{
  "model": "text-conditioned image flow-matching model",
  "dataset": "seven-segment displays showing three digits",
  "horizontal_flip": false,
  "conditioning": "text",
  "text_encoder_width": 384,
  "text_encoder_fused_qkv": false,
  "text_encoder_bias": "none",
  "text_encoder_layer_scale_init": 1.0,
  "text_encoder_parallel_block": false,
  "widths": [64, 128, 192, 256],
  "scale_shift_norm": false,
  "init": "kaiming_normal",
  "optimizer": "muon",
  "adamw_lr_other_params": 0.001,
  "epochs": 3.2
}
Rows from block 2 of the text encoder, named by matrix and row number. Rows with one number belong to one neuron. Each number is 128 + 32 x the weight over its row's rms, rounded and kept within 0 to 255. All counts start at 0. Numbers have three digits each. After the name is the row's rms in percent of the matrix's.
# fc1: MLP up (text_encoder.blocks.2.mlp.fc1.weight, 2304x384), inputs 0-95
# fc2: MLP down (text_encoder.blocks.2.mlp.fc2.weight, 384x2304, transposed), outputs 0-95
fc1.2072 099:142167054120133140110121166108135161107089171156117112144070130128129013157106168130130175121140127175086139040119198111081114131059120116162148155145139135151098138146107085104181109088129091113127114126093143117174107088121128147109119169157161115142088101069119166095142149157139086123
fc2.2072 095:096053203154123117135190114150072088142154094143162128076163097132197207117160103138118096155080102113177108208141062163165137125184108179083151106092104148110155158126145131082093139182133155104185161119144077138060146160145101098104136125136095140114143152151143136144138127091092161084
fc1.2073 123:113097097126098124167134189109112087085138098160137131100096115150181119142166132144160163125172108152122117132047057121100088101117155103157165156142084137111151184181127163156102159162171108127129101163114112160174075089109105096118112104076111127156135180119113156136068162136172119109
fc2.2073 155:167145146105091220159087162190125117142159135139093132127149182056112176107099109159190145132113156110089154108152151109163057092123139134101109129176106082157144111186170138149129066124126124179110176092155085127128151184145114116075093115119103106104074133150075164112150084100096135200
fc1.2074 084:145171146102115101207109128102113117135083106157114178095140162154133115102132125113088122099122118085132133173144157200130132198126124140136090063093113110164098076064119121163105164126100187127110166143133128147053171125128128164127076164140138178079096170131162131143105153085099143183
fc2.2074 068:095123148173133167062115123144126122137156166099126048170121073091139141168110125140173153118139151167119124104125096080125132078118135148151170194143112158100138180173124139121145077127164097130160105119133116107192107124150101091091171070086141061170154080137124148123120088173149136106
fc1.2075 096:169126116148166082128146060118126140147138117100141131164128092075115167119119133084086229172122102170046097150142106161168171124049131142133120169134171089132118117136120131112110171172136102159117066164134116155092162147118095143159105173192200114101081161112117138126112116134129110161
fc2.2075 097:116145148187140184118081189164119122118113101154115097106118163130096102133118198177111066112131114126111151089133114079076122163200122115117082092125137116147130108093140165138117065104121147123125182144145180136172104168155170165119141116096057114151145091103184087125137135078138106146
fc1.2076 099:106158120142130170132144146109130117166100195073156070133118166100105149115086126119161169137141152142186094118158100101165096161177160117084131122136125117148121142083165166122118135096157179124096134104149165134122129134151153119083120114095064118147121067103163121131149151163119087075
fc2.2076 151:157165123166113062146147121143136161109162132115068150132143121209098149191092147099102111087150137127136161152115137083084136157105096080107160107162121153097172178107129111157133163129093113113124136104058103146175080110076096161169098107181171083120124181142103107157120114163153153120
fc1.2077 073:093032108128082087157171103167102153082178086086108141150121129170098110131099126096113120086123106157083121150150072134078134163076085093186146165164135123108156152092106113088186133159171073119096105180093115140111126187155142173131095113157170161201096120071090187181138137099157105109
fc2.2077 074:124193139164149164131109139123186131151079122161150155110133155103147128120182144158132125187157162111154171132134155144201135069200142090084139158101136098124148141156197112165100182115129111126103177143191095171102158141152115078118165115149130064083119147198186109112081155112076093126
fc1.2078 088:052111165159084143134082113101138081135095177177132099126120120158122192153124145108142073116117143094120198034126108161116121082098078159163145124047120150118125196146106145118104127108093084099166085059164152153154133127150119076077115129130157071114143112207144080154120147173105117139
fc2.2078 099:165086126101158119080159134126135138089094150144127106136145109106120080103149106163133170110153121146173091133119143158149140154192161145124121132124162149119211138109109052096127140097162119093121169155163127133074143154094115093129166157145102203090137105120081171119136129153159077091
fc1.2079 119:103136162169127164144122096160077130124141117108182150164206131116112185159166140115105130114156194114098173142123079125120140109152156074130059119107145198171133116087142115149129133085124086106099104129175142144096114134142079187075129157082159187103174166105142145092053128171167130168
fc2.2079 110:120108093122133100093163165094174129137127125123130109101093167151167076120113125115152122159055122148134102116132158125126124129105106153107110125150101061096133151150074153124144115154139129163176160149034091143139169099135152132152092094154037057164060078143161147142177170065144124095
fc1.2080 076:119133177145090163140100218157129142154158163144140144041125143133128086130064148133119144126116163068162099093124113138095131189137103109104077068120084185146106170102164169127100146140134157150129116116104107151118126104135148204116138038140130120134137142086109124104063122179131100199
fc2.2080 076:116157113092153140127171059123130142146088110078119129222094136131123136089149101109144114082118107159105182116164180120115148121120200151137128164128189060130098069120065111099137140152127068119111130133073116066123083202092079114137125106113093134125127108113154138130175141101141175048
fc1.2081 085:117130145156105145152123150145119077162065106152167152138111132128144137136136190116116123087145130122089133093106092109144103133137077148142175176188114143172091148174193108125110112154105142148074091148113060161132110099129152127111073217129128125125146110094134107127093113184157154097
fc2.2081 090:145140100150154131083168063075139155104186184095078128130147129142058107101120126098128122180109104158151104141150155102100171139136147114138097097086118117068145114097060160143161110123139114078129140129148173096136132132118099163097190085136116103129149101150153168110109162097079076119
fc1.2082 087:137070110157095139125145109187195083061088135088098118136159104154091103142155168105160119187079210140165154208103137136166087087130128109138086116183089135114129135075116110165160132212080171173102150164142118150105135091115076144105149142135096129173109119120181087132143107098102102082
fc2.2082 103:127179135126124137146134140129080174222140136133098134136140109118109146145120110119145071090200107088061178068160165099110158137108131116119199137117124099139084155144123123088164121051164132130140068061078092192142052144159160124159089123101144133099098145101103189141138173147148182156
fc1.2083 127:158098122162177146062134123171139037144134118075101118092153129147066091076138170135138110127124133147109146051093121103119173149125102089175111114112150093098137159089146115186173113142146081119103112100143115152109166137170145121106163145147054171153080100130160139152136114108135106133
fc2.2083 110:078170131139079167199100117105114195109119133123143166131090137128169168127129083138098132139147139129127100198158077107118108123104152173097112137153113125119145055162127146080104154093133217152103149167123116117138095120115097159159097107112170058155175146094121103125154114138105132098
fc1.2084 116:073145154129129094152106182109186111086149127081159129140139139174077134152102088169127131135096160158185143180114147103138185084151207146121112125165124092126167081049106147141155104059161168098098066149091111110176107136163126103148149107137120097080186172121162115133113071127124141068
fc2.2084 151:131049192142152058147138097124097128210125123167150146157140127112194117110170156177101076168091088159171076167174086136095166130115141156167130127203183147145094151057170093126102169135106140107147161090085089148057081112150118104109168145168120086122081095117139121140131122141172135133
fc1.2085 094:093152120130221167175129171138117113147114159136124067103150081147156113110112121185129127131124143084099139105116129100152145123145101075145142152113175173138176142203138076108095157110107110093174128092131146157084126143081111117131129198138104119111114111087120088151093107187066082127
fc2.2085 087:166078162177065070048124088112116163128144182136126152089100147166128105151093114077134135105172084138178117163165116159089115176134152168082156113155089121103089182093122136123144141158093096167128100166121074139163107115151130118079113117146143116102159159176130226143163136115173166111
fc1.2086 130:076131116119083095110102127100052116086170088143128143154171125032061102101156090069142141171189187159118166102111115171121149126126066125142155087065122093104123141121104169125101174107118195112123160109129104107095078118091139138123142117144093091131059214119103195107110139099107093161
fc2.2086 105:177191173138138181085144126143196178163142138112124094096090147231118186175096180179090094098070081100150090172179163053121080113112192130105151133137139112139151133118151097116132104150157070157142093155130163139145160138133128142135130100097134139138160065098141082166155082104155149094
fc1.2087 118:124138123097154089088163101143109150134135201152163156140151061127097085124167148041156119073110158080130128133132152078082110104125140164152121123152107174144123132165156120105132178140139096183088113114144126148052110101117102117098181053070148183163139181185175140164141175053114132069
fc2.2087 089:151137146160084166136098170107163083111101063100105112100132173113154183128080083212087132179130095187118124120123106184159148154120094104115128146116137104119135124066097165145128082109113180066144137134117126121194112129133117148147058185178122076110109071060060122093105104168131157167
fc1.2088 108:153108139159161154163125113149129129165078150115165136143123141149149156151102135120140126065132157126149114135179157103146072128188188153162136147188138163133178157114120079086149146054083120120112091069169138085081137138131047158169153179107031119150155140122191121058197081101153102118
fc2.2088 111:118154139123127101130086127079103163127168105086122121115139107108080116113164103112101160192078100147092090120125129129106161139101046098142153119049146132126070077109155169154160071167130115166139168143094102173163157106141188118123143085118168103110126151126157134175065151168114144152
fc1.2089 087:133092096131171156142162195129093064128127114110106123161148155163152138157140123122070189112160175151116118075115141081134071175098115120111114141142134115134149119147100108107142133161162162113112135224124188158148129091157083094179079162098145143108109135132188095112113133064125115085
fc2.2089 072:115153170142084076112085080135153177159138145120166134100113124092141136110109150127183094121107077068126150184138104185132200108159114156151139142127125138148103118096194133156108132108099105162144143059137076079120117166090147156109167094162126099146116105126074146126148117160142155157
fc1.2090 078:133207173126094116106083156142121117145088124145145093123200196107129140208110108070130239147154093154115092145151130205128111108164080114124144090090127058155173125154136151138111094116093059203119167129139122112140130171126121089155169111099169110091179151114186141145149123102141120100
fc2.2090 093:148127075135114139177173116076124129172163139058105119110097138126082113119118154123156061119158196141131132135117124079137142165075102154101153156178122140108116134159139085139129197134158176063133137116138170150098114100137130183095133079169142085121097141101112164105111147132154142138
fc1.2091 112:120112113099100175106151141083149131157148193098162124138134148105102079187119134124096111150105143171120123104143125185081106159082165150110112085130145109106104166114165107151137100136152097123101109146102123088174163092128116138113138138147185124109195124138159178138142129105101157077
fc2.2091 129:115181109164147127197086140117101147102097065148112110123127122112052152131131106121163205115122130092116125123103116070205202159156080141117142107100110124122140095110114113136145132123086181094154190113170139104134138154151200128157151101119092103173113084115130103133118149115142099199
fc1.2092 086:107151102172030126157115150172150100093151101107132096163130094146134116171161162092118189122116087107124113055115119135039140151116162150128091161148114157103132134138075131097160139102144167108063114109084179140121089133060082183107119180107158131121108168083164156122084078154146146056
fc2.2092 081:143074161110184082146163108050091140181104205138086130095047118102072148077098086150152115121156130105111214188127128156179161131134046120173119120136148142155109158120178117194113114120097148102142132154139078125145122103184170068161116058137083165183112119168089129143134141068135149147
fc1.2093 128:082076144087121095138097150130077111148134068099148193123154113190181099111136182110097130124122120111097107177118075103094164109135100138142141076087157169066139129085093150096141180148106166167106172158122151170130167139204140103115137092167114156124171150124111077180126111165133117137
fc2.2093 103:159167146175124173106133127118163120096142148139123061148085148078086156135128092139171152141133127135159113093126168146190121158136150093116133181169108128181145123136163119177116072127152110124112095119106086087126111104047105127120126165089155108115081112128133152071119136099137135107
fc1.2094 112:164126098157134143147145127146117081164180073069129171057106148110145152078108185120107103149093097133026075090084221093086158098122134105169101141111139157178107112145106105128154147115066118110113162130207150144159126140139104136146109131156174106152091050122149130128118113146174142112
fc2.2094 096:076173121078099111149151142100155182088111151189151096144131126115125147190146101139162134097152152170209162133165041143117082179144181144076189140129112090104135155143134136139099105136143115167158071101072105154098116103132145118137166129123109121107135192132082153133122165118086148132
fc1.2095 082:140129079157161063127114129168164153098107121151106156122151160109088140103161153146068135134057148088088137074127172130058110180129107156136044163125107140155035110125099174224072126079172090105067116109126147109103061122107109104096114132108138056153147081064148051150106140122097123105
fc2.2095 079:123119166159143184099147137119146095144124153121149129144118088126144160092150093131166155140130174135175162122113091179159137092138117129119171095072194138103134117144155128083131122139133202107142135170175114105137202172158142116116108134125135208131141125161105111083136140115155099144
fc1.2096 106:068169088073095132140107161140148152148112131152118135152110083163124124116103117075118172118113166139141204084175165149075149122090105084159072101105164104089180155108122158144149112088111137103146142113209162124102174143159110145109157129152160120157191181145159179060140157127142159098
fc2.2096 112:103096134177151125104144112122102114110136119117185064129167149074186068133161167155113159168154116118151068159157075141112122120130170115123176190146100132136110097118120096136074161158126104173106116110044128153092138111096150123137106140089119138096065080140143092176139102119123080159
fc1.2097 090:135118133029100116096152131108149187092147163117174152123135088153100087195141146102149082057098131158087084101123167151099126176128143125160109198120146199130090119089102114090127147122171074111114109188143113101116113122152097155159147123100172145141182140125122099097099136085153111090
fc2.2097 091:102169145164139145149099128091138115196146076159093118113078192080137144068084119153125178162124114119127158170147140153171160076075097156103093072113107066146158109126155145171183107157027164147123125139093166128122144148094164088118117141149100091111074131078130144133148105167097159146
fc1.2098 121:143091090154148147117084121093112131099150145121131116194178100067126134082118128031214086109138116141113106111172144121151141158089150149096155109134140099152147142153132097128148080109130180158130132122136153146128164147131103090114157087084110146082161137134106131111192162069110131089
fc2.2098 096:117152177075101075153177129139186122140121124135113140054076118128145127170145163194074166105096105141135146092086121140093091081159131109173111144110113161136107110120126155133104143125120083128108104156101095102148075127090140134142080145159151108160099128141142103118063122191124103186
fc1.2099 110:134092114163112120046138115061143105081131148130125112127099080107164081107096133146082118105117135107121164117149177144076144084118129136128071101065182115037089119100114087085190139132126090204168149166134089140161167114142133148148126139183178078108148090114203163153123153180118092075
fc2.2099 092:110198128131123156199119159150135125151112106154152144158183162098076191166152168111188145147158119123109104133105092079178097162142111113147191175168104139188153117122159198137113092140129161142109099097143181128106094126088082165103113109064060139185106156157060116100129124076094124169
fc1.2100 096:139147104138208136124113056144129071150134109112175177131125176163139115145129119154063082068137091161087104118163113089165106164157096121155152147164115113163136124121115140115153162133101101122090100093079136076144111049140114109106061130120106093142129152149107123145087106149194134131
fc2.2100 080:123110120125059143131124216127118191097151094181085084122133059115135156093131114123198163160106176118120106158087144147101165113108121129089085141105123133072155125165121117150108117141135115156156138113201073194130143193083165123162170142124143176137127108110129114134163146070105111181
fc1.2101 081:131126111157110180163100168144123168178172171084180124120141144157119115130171128125148135101089130140138188168074079122133137126113159112121070159144076182109138168131106136127161070166191124139101094162147078143105049125152193122098049160155102143134148129125152108142083162134122153177
fc2.2101 080:112125146148142088094131123125122104120122088167094119128119117093169098105100155126087146167142135129141125124186149172104115132115095122165148113100167108148154086147144163178058116100060097156147153100108175148095190144082085154143181130115101149118098125159119161103152075123158095116
fc1.2102 146:103136157197138151119092151104112131176192137160098066141123153121199102101146140073144082077117084091116073111169118123110124121119144130076133135109129080176144174106179152133102156107154179061115117136110142205191068169163147129122087073113128101134109137163111212103135193147080182161
fc2.2102 142:152152122074133125140198112157155149113127144109147167133104085186067205138129082140111144167098154167160198139124126157152160122138152157152089097136105150068093116119046156109164086139114097175117155122090080047108138073091114190142148136131075139086149115076162078144122096077188120096
fc1.2103 085:064071138140169183121075128158178066145103063103117072090088167107143110120103117101118117124190163147087121088163118123142144102097164135159112180138162082173161125075141103145096099135122138202125180125109132136134171118102085136093131117129059061149112118078104105172159110126160121137
fc2.2103 074:134196118143106066155156113090069125141128180121139192105148098152130161176150163158124106145120122081202137218135130114099111186158079170133113075074069226079107145191116166149163144095140109022144106119152125119115098158132154139162106146110149179083156138125186148100094139130093157144